Weights of a small contrastive image-text model: encoder depths [2, 2, 2].
Rows from block 3 of the text encoder of a small contrastive image-text model, named by matrix and row number. Rows with one number belong to one neuron. Each number is 128 + 24 x the weight over its row's rms, rounded and kept within 0 to 255. All counts start at 0.
After each neuron's rows are labels from the 100 texts, of 14976, where the neuron reaches its highest value: "tokens" is the input token at the peak. Only what is clearly more common there than usual is listed. The data: cartoon faces. In brackets: how many of the 100.
# fc1: MLP up (text_encoder.blocks.3.mlp.fc1.weight, 2304x384), inputs 192-383
# fc2: MLP down (text_encoder.blocks.3.mlp.fc2.weight, 384x2304, transposed), outputs 192-383

fc1.282 [123 114 126 155 161 141 152 156  80  97 131  98 112 170 175 139 125 150 180  89 107 153 127 154 154 164 158  83 111 141 149 135 133 124 118 162 132 148 132 159 139 146 125 115 148 124 171 122 128 164 141 109 109 150 107  93 126 111 103  92 134 105 146 175 139 132 160 146 147 131 189 158 119 138 110 141  97 162  97 133 139 187 167 138 147 141 126 130 135 130 135  96 118 167 116 119 120  95 117 148 162  83 123 124 138 116  93  97  59 148  92 102 105 142 148 159  78 102 112  92 105 127  95 136 138  83 135 144 155 127 131 149 124  96 123 104  96 124 126 108 180 123 178 120 138 104 133  99 106  96 119 138 132 162  81 124 158 107 135 124 145 131 152 134 147 126 117 153 100  61 181 125 148  99 134 117 154 149 127  88 135 148  81  78 134 101 132 118 107 133 106 148]
fc2.282 [ 99  95 139 120 131 174 117 106 133 127 128 139 111 178 167 160 126 112 128 147 125 184 151 143 145  91 140 154 111 138 103 137  95 149 141 117 126 125 120 147 101 165 131  79 127 129 118 122  96 154  96  96 154 146 113 128 113 135 114 161 146  87 129 133 101 107 132 122  76 128 146 137 128  98 123  82 103 134 157 141 108 129 112 151 130 108  96  97 157  86 119 110 186 181 129 147 120 142 115 110 131 132 130 111 138 165 108 107  90 116 134 151 150 108 117 175 146 152 162  96 119 134  74 112 100  88 162 174 143 152 171 140 142 124 104 123 102 114 144 125 104 108 182 130 134 131 103 112 103 135 186 132 178 121 123 162 150 102 171 149  95 131 115 136 112 122 136 111 137 107 140  79 135 117 140 119 149 122 107 116 101 134 138 125 137 155 138 140 164 110  96 108]
tokens: "f" (100)

fc1.127 [105  93 145 151 143 146 142 114 164 127 119 105 120 175 152 143 115 169 123 141 178 121 113 110 119 127 126 108 158 105 165 133 142 101 143 167 148 152 110 157 105 110 136 148 138 165 133 112 149 159 141 120 123 132 159 112 130 153 136 161 145 139 152 151 111 105  92 120 137 120 162 105 127 176  93 150 139 140 102 125 129 105 130 108 106  78 140 121 160 154 100 159 110 120 117 142 161  84 110 127 104 103  90 150 127 126 109 119 152 145  96 112  66 132 135 122  77  86 118 103 142  96 134 106  93  96 135 102 123  81 110 142 105 104 118 124 135 136 138 122 119 136  86 144 107 193 139  98 158 129  76 146 144  92 135 129 123 114  86 121 164 103 171 116 112 135  86 167 127 112  97 162 143 127 106 110 121  98 156  97 121 124  85 140 108 140 141  87 121 174  94 171]
fc2.127 [153 160 112 118 121 102 131 123  83 141 171 136 120  73 129  95 109 109 103 127  82 115 133 129 155 137 115 110  95 143 104  94 119 137 126  95 112 110 114 129 145 148 109 122 137 102 125 109  95 110 107 151 119 100  79 128 155 115 126 161 124 126 134 140 153 116 182 183 117 130 113 142 171  88 151 130 125 134 150 121 135 169 122 123 124 165  88 142 124 114 106 145 131 148 128 137 100 144  99  94 144 134 160  86 154 131 135 143 127  91 113 163 164 134 121 124 162 182 154 141 148 138 113 133 121 120 113 135 135 162 160  85 127 184 117 106  98 146 119 168 111 110 192 106 120 110 109 113 103 121 148 134  89 141 132 116 134 118 178 153 103 163 126 134 134 157 146  86 165 145 115 126 168 105 151 129 140 167  99 155 104 137 155 104 133  90 140 171  99 102 138 110]
tokens: "s" (88)

fc1.738 [126  91 100 123  97 126 140 101 153 126 100 116 111 141 100 124 138 141 143 138 118 126 104 132 123 123 107 132 158 107 152  93 149 114 118 181 114 116 102  89  92 116 131 153 155 138 130 149 162 106 134 175 134 140 179 125 134 144 152 115  86 107 107 102 193 150 142 108 137 106  55 124 148 111 120 163 131 112 136 125  82 151 122 139 109 133  98 113 117 107 165 137  86 115 149 154 111 102 137 123  73 120 135 108 125 161  99 134 110 167 112 123 122  98 116  70 126 120 156  94 107  91  99  98 138 102 105  88 110 136 121 121 115 115 122 151 157 156 121 165 132 123 119  82 126 160 164 110 142 139  85 127 119 141 144 104 143 150 124 148 152 134 119 119  83 140 162 116 132 119  89 123 142 146 172  72 151 162 150 115  91 126  84 137 118 121 159 111  90 148  85 114]
fc2.738 [ 91 145 133 125 162 150 121 111 167 114  96  79 131 133 123 146 131  95 139 135 141 119 122 136 118 129 124 151 114 130 136 109 144  86 117 119 110 149  94  81 162 114 162 165 119 157 102 134 151 149 141 160 142  97 160 114 160 151 113 135 153 131 142 136 114 110 153 131 102 131  98 137 106 142 124 106 136 127 119 154 106 150 174  99 146 157 123 153 145 130 101 122 131 144 141 152 138 164 147 164 109 120 138  70 129 155 143 153 131 153 135 142 141 152  88 135 101  95 117 119 103  92 119 151 149 105 140 110  98 111 110 152 142 156 136 149 133 145 169 146 123 164 155 123 130 140 138 116 170 145  91 158  77 119 183 105 151 122 133 114 138 128  96 133 100 136 159 151 104 130 105 126 146 101 111 127 141 126 188 119 150  87  98 174 132 132 162 162 125 130 145 146]
tokens: "y" (100)

fc1.361 [ 94 160 164 136 103  97 123 120 133 165 103  94 181 128 128 159  94 137  98 128 146 121 144 112 156 117 129  80 158 124 147 108 122 104 141 148 170 165 137 143 129 104 148 173 114 134 146 158 142 152 121 144 137 176 117 102 133 131 119 107  90 146 115 117 175 114 100 147 140 138 162 136 111 145 175 162 139 157 146 143 165 118 123  88 162 131 117 121 123  98 146 165 135 131 106 105 122  77  91 104  72  88 101 133 158 149 119 119 116 114 174 146  73 105 147 139 115 141 138 123 109 169 134 153  54 125 126 122 136 153  97 117 113 148 103 106 186 120 123 112 131 156 118  99 124 132 164  93 119  95  99 138 121 110 138 120 140 112 154 143 150 133 146 119 110 111  96 159 111 132 129 100 149 122 146 147 124 101 143 130 130 133 136 117 120 127 112  80 111 139 134 130]
fc2.361 [147 144 167 152 126 134 125 125 104 144 115 108 146 140 110 152  80 109  96 123 145 113 149 143 145  99  90  93 130 131  96 112 103 143 129 137 189 174 161 158 147 126 135 145 142  91 159 154 164 139 120 140 106 141 113 134 107 108 136 109 135 125 138 176 154 117 144 150 167 201 130 133 124 130 151 137 118 158 144 133 134 113 159 102 170 144 175 174 157 100 143 146 135 154 130  84  99 109 133  85  97 110 119 107 143  92 159 142 117 120 181 151 126 155 125 104 144 135  87 161  84 129 116  98 120 102 102  87 144 159 123 103 108 152  95 139 109  62 126  60 136 144 138 130 136 135 164 117  94 128 134 136 111 135 155 149 119 110 108 125 122  96 109  79 163 113 142 135 136 154 159 104 140 106 141 188 107 105  79 138 151 152 181 123 179  97 121 126 136 143 166  93]
tokens: "u" (100)

fc1.304 [121 166 135 118 131  90 160 117 139 102 120 116  89  98  93 113 114 158 151 126 116 131 134 149 108 109 137 116 155 126 117 120 118  94 131 157 130 118 107 158 164 116 121 159  79 124 167  96 120 103 181 142 108 129 160 113 115 119  99 154 174 175 120 133 106 140 133 125 139 113 150  98 149 161 149  99 133 130 147  85 115 128 152 125 108 146 153 133 126 154 103 122 125 130  95 149 145 115 117 151 134 111  69 187 166 125 128 103 128 148 141 132 126 123 142 135 124 107 111 128 139 179 188 116  97 156 111 101 113 127 138 134 145 120 108 110 112 109 125 133 143 122  96 129 115 192 120 151 103  73  96 117 148 133 138  96 151  95 134 116 118 103 129 127 158 106 109 127 127 131  83 151 144 127 116 133 109 127 148 102 138 140 142 114  72 123 143 125 106 156 127 143]
fc2.304 [150  78 125  92  99 179 113 139 143 123 137 116 121 135 135 141 176 122 142 105 118 131 155 104 115 127 136 155 102  70  92 123  83 108  80 112 105 136 120 109  80 133 126  68 121 124 137 134 107 158  84 120 178 119  99 112 143 149 133 132 123 127 162 100 106 131 127  78  82 170 117 142  96 142 109  82 135 121 168 146 134 115 148 154 128 105 162 124 122 137 145  94 136 182 126 144  93 134  99 137 143 141 143 140 143 113 167 147 134 140 121 161 155 119 125 129 103 115 168 105 134 133 128 100 156 119 102 136 135 182 152 120  99 161 144 135 111 162 156 163 112 161 100 137 104 115 139 145 143 161 179 205 137 148 152 164 134 131 185 177 106 136 129 135 112 120 134 126 158 182 179 106 112 136 141 105 135  83 131 139 122 127  98 133 124 138 130 148 141  86 158 143]
tokens: "u" (80); "g" (20)

fc1.764 [125 132 138 140 160 105 159  85 118 118 131  76 149 142 129 121 145 134 134  84 111  94 142 108 134 121 134 113 133 155 116 135 164 144 116 127 143 160 118  99  97 120 127 173 160 145 143 150 130 104 129 112 158 142 132 122 110 140 119 117 113 149 148 121 147 120 112 122 116 147 118 149 117 130 144 142 116 126 101 170 153 141 104 114 155 166  96 164 133 118 100 120 103  63 144 130 125 120  82  77  74 122 129  99 137 137 151 180 133 112 117  81 127  98 168  93 124 108  70 125 131 113 129 108 107 149 108  81 114 105 105 154  96 151  83 133 151 104 102 132 153 160 144 112 129 159 145 148 138 121  91 104 117  92 142 128 163 153  98 137 117 102 140 139 124 141  91 104 141  99 122 150 140 151 123 149 157 119 123  84 157 143  94 165 138 162 156 119 126 104 142 149]
fc2.764 [120 122 142 134  73 158 164 135 116 137 119  95 138 145 141 169 104  98  87 146 111 158 138 156 129  70  96 137 110 126 103 100 112 141 167 154 146 107 149 133 127 123 111  96 129 128 104 163 131 109 149 135 120 130 163 144  97 101 124 129  91 102 146  94 115 107 113 106 126 184 113 171 123  98 120 108  96 147 128 161 111 104 124 124 145 133 118 129 153 106 136 130 190 157 114 126  84 134 132 112 119 120 158 105 125 159 131 147 111  77 162 157 142 113 132 155 113 133 165 115 126 121  94  92 127 135 150 133 127 131 167 141 104 151 108 145  98 129 116 110 139 136 148 147 118  99 139 131 132 121 141 123 165 136 126 158 124 155 175 148 104  96 165 142 111 150 149 149 118 140 148 105 108 103 154 125 124 108 136  96 153 185 136 152 159  96  99 129 157 115 131 112]
tokens: "u" (77); "<end>" (12)

fc1.652 [130 101 132 154 160 125 147 136 146 125  95 100 127 140 132 129 149 142 169 111 166 116 149 108  80 119 141  97 147 118 140 129 130 112 173 182 124 108 127 148 124 109 111 112 132 139 151  94 139 133 126  98 131 113 160 130 113 122 142 156 154 143 133 116 100 139 139  81 139  96 138 113 126 172 125 140 137 163 104 111 135 105 112 133 139 121 135 116 149 116 125 122 129 129 131 102 146 110 143 133  95 128 115 169  86 118  69 159 107 152 118  75  95 111 151 152  74  95 125 112 145 139 135 120 118 100 126 140 158  82 103 157 146  91 128 108 165  94 126 107 145 144  99 141 156 190 158 142 124 108  88 114 128 131 126 138 157 117  93 138 128 115 151 123 140 143 114 152  84 117 132 162 140 152 107 136  98 101 124  82 119 130  98 130  93 148 119 111 109 136  97 120]
fc2.652 [152 137 111 142 114 112 103 118  93 156 168 142 122  92 120 110 106  83 113 139 112 133 152 117 145 144 129  95  99 137 101 121 127 157 157  79 108  96 149 163 145 140 114  86 134  96 112 110 102 136  86 129 112 108  66 162 156 127 140 158 157 102 134 140 133 140 129 187 104 109 148 151 144 101 110 136 133 119 113 141 154 143 113 115 120 140 104 142 137 137 131 144 133 154 120 125  96 108 118  99 177 121 144 108 136 159 114 122 121  92 113 177 166 139 142 144 159 199 148 128 135 168  93 153 132 146 119 149 146 179 165  76 118 133 131 112  96 128 114 163 103  80 168 149 118 102 105 140 147 125 133 124 122 146 109 126 116 102 144 116 111 162 114 116 158 151 160  84 113 132 115 154 184 108 132 145 121 139 128 159  97 142 168 114 118 128 124 162 107 109 132  97]
tokens: "s" (86); "n" (14)

fc1.695 [135 124 136 147 169  92 105  94 103 133 107 157  94 182 150 156 139 168 134 121 152 104 124 153 148 140 130 133 126 152 133 126 116 126  96 113  84 101 147 121 124 139 152 192 127 187 130 120 184 164 123 149 136 118 124 127 147 150 121 151 166 153 142 168 126 107 119 123 106  98 140  70 168 112 121 125 158 174 142  80 143 123 124  86  84 136 105 174 175 132 128 105  87 112  86 134 160 126 116 112 141 123 107 123 132 148 115 140  69 143 123 142 123 106 106 146 140 107  70 115 155 157 150 122 118 122 167 103 130 112 127  90  90 120  84 136 152 149 138 120 110 118 101 101 116 148 104 115  88  91 149 123 143 100 143  92 145 124 115 134 140 142  95 125 153  87 149 132 136 111  75 124 175  70 122  99 128  83 138 115 103 122 132 117 140 146 104 113 103 143 133 136]
fc2.695 [156 126 133 150 165 123  77 152 130  97 109 167 102 166 160 193 141 141 166 131 163 125 124 166 137 161 105 150  96 141 111 140  90 143 104 106 120  88 143 126 124 127 116 156 152 158 133 103 125 143 116 122 108  91 127 141 132 146  77 180 191 131 168 182 116 105 155 140  93 103 169 115 169  92 147  95 163 110 186  82 116 163 124 113 105 158  85 122 168 121 118 104 128 138  71 145 147 144 134 146 150 167 111 153 132 128 111  96 108 145 101 162 149 155 112 140 155 122  92 144 126 132 122 123 116 126 128 142 112 112 139  87 104 139 133 117 156 111 189 149 112 149 121  96 139 134  99 107 126  93 145 132 157 120 135  98 117 106 133 159 126  98  98 113 146  81 180 108 147 113  92 124 155 124 153 119 154  88 131 144  76 110  94 113 146 132 111 158 129 101 128 118]
tokens: "f" (100)

fc1.230 [113 113 128 144 169 153 140 101 117 124 123 126 112 158 151 141 136 130 142 138 168 154 141  96  88 134 169 127 155 145 167 125 129 106 125 156 156 118 120 149 103  94 103 136 121 124 112 109 136 109 116 120 138 136 179 121 108 126 131 136 134 156 150  97 120 128 115  86 189 116 145  92 123 187 125 167  94 183 152 112 139 120 152 155 144 115 125 118 108 118 124 168 118 120 142 144 133 111 120 127  93 110 107 165  91  98  66 116 159 147 135  98  64 162 134 163  60  67 100  90 137 143 157 132 142  94 118 107 167 112 109 156 129  60 150 116 152 142 120 100 165 130 113 116 129 150 121 108 132 104  86 106 119 130 138 133 132 149  82 111 118 142 145 132 122 135  91 161 120 126 138 151 132 153  85 107 153 123 122 126 142 121  82 127 114 138 117  91 138 133 103 143]
fc2.230 [161 171 106 136 125 115  97 110  98 130 169 161 126  89 104 105 113  96 114 117  90 128 125 148 155 129 148 105 111 147 102 117 123 152 147 100 124 129 138 180 150 145 110 117 136 115 119 124  91 134 102 122 110  96  65 141 140 121 126 151 153 111 127 162 135 124 161 200 115 118 144 126 142 116 122 124 119 125 126 139 151 133 132  98 137 132 131 131 158 139 109 112 127 154 133 109  96 135 129 126 174 133 137 126 129 139 157 126 137  88 104 186 135 136 105 152 181 185 121 146 118 164 100 165 159 142 111 121 136 180 168  95 133 156 116 115  99 113 111 145 133  96 141 164 138 110 112 135 126 132 134 132 118 135 128 123 124 104 136 120 118 142  88 121 170 138 110  95 127 126 139 134 157  96 137 153 104 143 114 167  98 125 169 111 147  95 133 154 102 114 130 104]
tokens: "s" (73); "y" (9); "u" (7)

fc1.73 [133  93 136 129  93 116 149 100 113 153 145  86 133 133 140  91 145 108 116 126 116 146 138  84 124  72 111  63 160 141 104  96 161 114 113 132 148 167 135 121  99 151  79 144 122  98 126 142 109 110 129 157 133 166 141 140 100 162 137 103 118 132 147 102 118 123 132 111 154 122 139 123 106 168 112 176 126 131 114 171 135 128 111 153  98 121 110 151 115  95  99 162 109  89 163  80 129 119 119 102 112 114 173  98 104 138 162 127 128 120 154 134 129 131 174 120 108 106  92  77 131 150 110 141 124 125 155 116 114 134 110 129 117 125  82 140 164  98  80 148 137 154 109 115 100 185 176 158 138 170  63 115 111 122 126 111 150 152 141 115 113 145 105 135 160 153  64 138 118 127 132 160 113 139  98 133 108 122  96  86 148 135 120 156 117 126 134 110 104 163 145 144]
fc2.73 [109 123 145 128  79 149 145  90  81 115 115  93 115 127 147  87 107  91 112 149  97 160 136 135 138  74 114 121  85  95 126 142 167 112 169 116 112 149 162 113 110 145 135 102 119 125  79 116 138 124 113 136 140  89 142 188  99 161 131 155 117 103 150 102 128 133 138 145 128 158 135 188 111 127 124 109  99 143  99 188 122 107 111 154 140 129 130 124 146 120 138 126 199 142 136 142 121 158 124 156 113 142 159  97 168 172 120 158 117 110 118 112 153 115 138 145 113 153 152 100 120 141  70 113 103 118 169 139 134 139 150 157 134 141 156 108 134 116 134 130 125 125 167 151 113  94 150 105 107 103 113 124 130 121 153 135 184 153 175 127 128 144 145 144 125 165 112 152 117 112 137  97 132 132 117 125 139 128 125  92 116 144 134 146 138 115 155 170 135  80 136 119]
tokens: "f" (100)

fc1.490 [144 123 161 162 138 111 125 128 127 135 130 139 113 151 107 157 138 115 132 123 105 153 114 156 128 131 121  79 138 158 133 100 117 162 139 154 131 139 110 157 131  65 106 118  87 112 129  96 146 108 164 138 109 130 151 139 127 132 127  98 116 133 119 143 141  88 116 154 160 104 103 105 157 146 118 154  84 137  95 111 110 153 126 151 130 136 114 138 154 142 131 156 109 121 138 117 120  88 149 148 132 100 120 139 119  94 133 134  90 141 131 137  92 141 120 124 110 154  73 139 159 116 159 154 110 110 105  74 105 114 161 136 116  80 121 158 157 129 127  99 158 170 139  88 151 157 119 126 159  80 152  75 121 147 120 122 160 116 134 130 142 119 120  90 131 145 102 121 159  96  78 122 145 115 160 117 111 162 145  96 149 115 108 150 130 166  80 127  99 170 124 137]
fc2.490 [153 144 102 105 132 135  99 135 129 109  71 122 178 118 121 127  89  93 187 140 140 126 160 143 122 141  98 125 100  68 113 100 105 136 135 114 136 156 161 111 131 121 108 100 138 128 119 140 102 155 105 148 108  72 160 174 102 139 120 131 143 129 134  98 106 155 100 162 142 132 115 109 122 155 126 118 128  94 155 146 114 162 133 112 126 106 168 162 131 131 132 116 122 142 118 116 110 151 145 176 106 137 101 114 135 135 143 111 149 133 139 175 146 156 131 115 116 111 128 144 106 126 125 120 111 158 133 105  97 157 156 133 100 137 173 120 130 122 146 117 141 168 117 160 113 115 150 133 149 108 184 130 165 132 128 154 120  84 146 132 138 141 126  98 131  58 181 129 154 145 152 132 121 156 175 137  91 119 137 117 138 126 152 150 125 124 112 140 142 116 121 124]
tokens: "u" (93)

fc1.685 [108 144  98 127 122 131 118 111 139 104 135 131  96 105 106 124 141 143 117  95 124 109 135 141 107 144 106  85 194 152 128  83 121 130 127 140 143 138 134 109 125 135 119 163 118 144 126 102 120  86 165 129 150 155 184 120 143 129 150 135 120 125 107  95 153 124 132 156 187  98 147 120 160 124 129 180  81 129 123 157 136 165 128 151 101 115 114 139 130 115 145 114 124 126 154 109 110 135 132 139 106 142 132 117 119 122  99 137 125 166 147  98 121  79 172  83 155 113 146  76 158 123 135 144 113 156  90 126  90 136  97 165 103  88 129 129 144 154 142 163 121 130 150  93 131 174 161 166 116 131  98  80 154 130 114 118 167 147 100 122 164 129 153 134  95 170 119 131 135 132 130 114 126 129 164 118 148 183 101  96 125 113 106 143 116 126 130 135 106 166  90 166]
fc2.685 [ 98  98 176 126 125 155 119 110 135 117 109  90  95 166 126 166 132 144 117  98 117 153 123 153 159 144 113 153 100 127 119 126 128  56 139  96  66 123 105  97 147 120 115 136 148 174 136 100 152 131 120 154 119 142 158 143 132 154 121 143 148 102 169 163  77  98 145 161 100  95 129 117 157 132 112  82 136 133 116 144 108 132 141 163 126 153 136 143 120  99 108 124 154 143 106 194 122 167 131 176 138 138 121 104 116 180 139 164 134 116 138 187 140 108 109 150 128 119 112 102 133  92  91 100 157 127 116 164 130 113 157 142 106 160  99 181 105 126 175 140  99 117 153 115 112 116  83 132 162 128 171 118 141 125 154 141 135 134 141 149  91 145 104 123 150 119 162 146 120 155 125 116 139 123 126 101 145 113 148 115 122 130  95 147 120 149 152 169 165 108 150 160]
tokens: "f" (100)

fc1.340 [117 129 140 123 164 129 125 163 112 132 101 177  82 114 120 111 156 118 160 132 114  98 132 154 124 116 127 107 152 154 103 108 119  92 148 158 162 141 111 142 190 114 120 125 127 131 145 113 113 137 193 127 125 115 113  85 156 197  91 160 135 122 144 154 133 139 131 156 146 114 125 128 129 171 154 104 123 131 104  85  98 183 143 133 124 129 146 152 106 113  93 110  98 121 107 150 128 149  92 114 149  93  79 148 139  98 127  98 115 170 154 115  97 125 109 136 127 124  93 133 143  91 183  91  91 118 111 143 128  93 104 134 124 133 135 152 165 113 125  74 120 146 126  99 159 163 117 101 147  87 148  99 134 115 118  92  98 123 126  89 170 153  89 115 180 117 130  97 130 113 105 139 199  99 112  87 138 136 132 138 141 106  92 142 139 129 114 118 122 142 100 137]
fc2.340 [132  93 105 100 112 128 129  91 129 131 128  80 160 140  96 119 122 130 115 114 140 122 125 127 125 125  98 143 130  72 112 134 104 149 125 102  84 141 125 126 117 171 105  82 149  99 153 160 107 159 108 140 144 143 144 130 109 130 157  90 127 126 158  93 103 129 100  99 144 151 131 124 118 149 134 146  96 141 120 187 159  70 126 149 155 136 190 167  96 166 115 144 135 139 154 125 112 124 126 141 104 120 108 121 108 131 143 143 144  84 164 139 128 119 173 176 123 109 133 146 122 125 126 111 176 126 141 113 163 145 119 155  99 122 135 129 107 131 114 159 119 129 128 157  86 139 121 162 121 134 163 162 144 145 141 159 113 127 181 134  95 141 166 175 111 100 149 133 111 154 169 135  89 169 113 140 139 118 155 150 155 182 141 151 140 153 126 128 157 131 123 124]
tokens: "u" (100)

fc1.52 [108 157 126 141 124 126 157 147 122 153 127  96 111 155 118 104 153 159 146 123 134 114 100 119  80 104 114 128 129 157 185 135 166 138 163 156 129 148 117 141 158 121 140 139 139 172 114 127 159 164 172 116 119 109 175 127 110 134 128 136 160 127 135 106 133 132 147 115 143  98 146 111 140 151 149 124 135 141 122 131 107 148 127 155  97  85 133 132 132 148 127 121 134  86 105 103 128  98 134 130  98 107 126 129  87 105  64 127 134 156 128  59  80 121 163 138  69  92 115 130 127 148 158 107 104 131 149 144 127 118  78 165 104  67 158  98 178 153 119 103 143 131 100 106 152 155 135 101 139 103  95 115 113 126 144 129 143 125  89 133 129 123 153 137 102 150 123 133  84  98 144 164 117 135  89 101 121 137 120  78 164 100  92 133 119 125 124 111 117 152 118 113]
fc2.52 [155 138  96 125 126 116 122 149  93 137 164 144 134  86 120 116 125 109 122 119  68 131 123 127 123 138 128  87 123  96 117  73 107 143 158  93 108 139 147 136 144 165 104 104 122 116 128  91 111 110 131 119  95 122 100 129 142 133 159 138 120 145 136 138 162 133 150 185 118 138 112 130 179 115 148 152 100 121 156 121 137 185 108 123 119 165 135 115 140 146 112 137 128 153 130 124 100 115 112  99 168 131 143 126 176 157 140 114 111 117  98 170 166 108 140 103 189 191 147  93 146 170 117 150 138 141 135 148 149 171 144 116 135 157 104 113 114 154 110 140 118 114 173  99 119  84 103 112 115 133 114 135 141 153 111 124 130 148 172 128 111 133 133 105 153 135 111  90 145 131 106 113 155 104 140 139  93 151 110 138  95 144 173  89 102  78 136 153  84 124 113 117]
tokens: "s" (78); "n" (15)

fc1.108 [113 105 150 148 155 147 144 117 152 141 102 107  90 150 147 155 137 153 151 122 156 135 117 103  99 106 131 138 138 146 162 130 161  96 117 142 134 122 120 140 117 127 135 136 120 145 132  91 131 152 135 127 142 130 162 146  97 149 147 166 135 139 140  94 110 128 107  91 135 137 109 126 122 181 119 156 122 154 149 121 123  96 126 128 104 109 136 127 107 145 135 159 115 103 129 141 169  95 124 139  66 103 117 126  78 131  72 160 131 171 136  99  67 149 163 159  76  71 107 130 129 129 149 104 136  88 115 134 140 101 122 143 121  85 133 120 155 144 125  89 144 126 105 118 133 166 138 142 127 116 120 134 116 105 147 105 119 129  85 133 159 122 142 149 102 124 109 150 120 132 140 137 114 122  90  90 157 109 121  83 132 119  72 151 105 128 140 109 108 161 135 123]
fc2.108 [162 143 102 121  88 106 127 112 101 144 175 152 124 104 132 119 100 122  86 129  75 121 145 168 170 140 119 112 111 139 113  98 112 139 147 109 131 113 133 159 154 152 115 130 133 113 134 137 119 114  91 123 102 113  75 124 134 114 143 124 130 100 123 159 179 119 157 181 105 135 139 145 167  87 140 119 116 143 107 130 134 143 127 117 126 151 110 143 136 125 110 127 130 131 119 113  99 127 118  97 172 137 132 123 166 132 164 119 113  81 118 178 139 111 127 124 176 175 136 152 128 166 112 129 145 139 112 131 124 177 143  84 121 167 105 131  89 113 124 152 118  81 159 124 131  94 124 139 121  99 146 118 115 153 129 129 129 111 154 124 100 152 114 108 150 140 148  86 129 124 107 128 158  89 156 141 128 145 101 151 101 144 178 101 116 107 132 156 102 106 121 106]
tokens: "s" (50); "u" (42)

fc1.431 [110  92 126 169 149 148 118 126 110 107 110 130  88 191 161 132 135 154 173 121  75 137  99 138 147 149 139  91 130 137 132 115 108 145 133 157 142 120 119 148 117 156 134 121 122 135 130 116 124 109 126 104 118 157 148  88  76 153  88 103 128 120 125 142 107 157 131 137 137 141 150 158  95 161 142 100 126 152 120 120  99 139 175 130 115 127 115 143 172 148 110 136 127 153 102  87 132 117  79 152 130  97 136 157 133 131 121  98  85 117  99  91  96 161 133 128 100 121 104 101 107 139 110 112 124  98 131 130 150  92 105 123 135  92 113 106 108 144 127  88 137 140 112 114 155  99 121 112 124 113 156 159 166 125 124  98 133 141 128 135 154 156 146 136 130 114 128 155 141  84 173 105 130  72 115 143 131 119 142  84 128 144 101 127 151  92 181 117 147 104  77 117]
fc2.431 [ 91 103 160 163 115 140  99 109 147 116 142 155 121 186 185 155 124 107 128 148  94 172 124 133 127 109 153 164 106 113 110 147 107 160 136 134 148 103 134 153  96 166 149  85 116 136 133 127 126 108 110  93 130 128 116 125 108 123  88 140 114 102 119 146 109 132 111 130 106 144 155 161 109 103 125  96 120 139 121 113 114 125 122 135 144  86  99  92 169 104 169 111 191 166  94 104  88 138 119 102 129 133 127 145 159 150  98  90  77 123 101 134 139 120 118 146 118 152 186 108 114 143  87 100  84 105 159 174 150 148 151 154 151 117 133 129 128 136 138 112 128 121 160 117 150  92 120 107  95 141 169 160 176 135 115 145 120 111 126 168  85 114 144 120 136 102 121 136 123  81 140  55 135 113 123 132 136 112 114 119  96 139 140 122 158 109 143 138 160  99  93 116]
tokens: "f" (60); "b" (40)

fc1.579 [ 95  97 103 153 134 133 152 138 124 105 145 130  88 163 166 134  90 119 143 119  84 118 119 131 148 125 140 111 119 128 133 125  95 147 150 167 128 138  82 165 127 155 146  90 128 142 160 148 170 153 144 107 133 148 118  79  85 112 124  93 123  99 118 127 134 139 153 135  97 127 174 139 102 145 107  89 129 151 101  88  83 152 173 115 120 134 104 119 176 135 105 112 132 163 121 100 109 135 104 149 134  98 120 139 116 129  88 129  76 125 118  98  94 153  99 137  94 149 134 107 103 156 100 129 125  72 167 141 179  76 140 124 144  99 127  97  84 142 138 114 181 131 137 117 156 122 136  96 116 126 154 133 137 153  88 101 132 113 143 157 118 163 120 108  98 121 127 141 103  63 152 106 153  74 144 146 142 130  99 104 132 145  98 104 126 101 131 110 117 113  76 130]
fc2.579 [104 109 162 151 140 146 112 116 120 117 115 149 118 165 163 145 127 106 129 125 110 165 133 139 148  91 136 145  92 152 126 145 100 166 139 129 161 129 123 161 122 175 119  72 127 116 135 139 112 158 106 107 121 142 120  95  89 118  94 133 119 101 110 148 118 125 133 140  83 125 161 161 127  95 125  93 109 131 128 127 106 146 128 123 109 108 109 102 173  77 134 129 183 185 125 112 109 111 114 105 130 140 142 108 136 167 101 109  73 109 120 137 118 132  99 168 115 169 165 104 110 143  68 103  94  90 190 158 171 135 151 149 141 114 104 124 113 132 146 112 122 112 165 112 146 109 104 108 101 118 176 166 178 142 124 156 127 100 168 160  96 154 126 126 134 115 132 103 119  91 151  74 164  93 143 135 150 117 121 104 105 164 145  98 136 117 139 150 143 108  85 108]
tokens: "f" (100)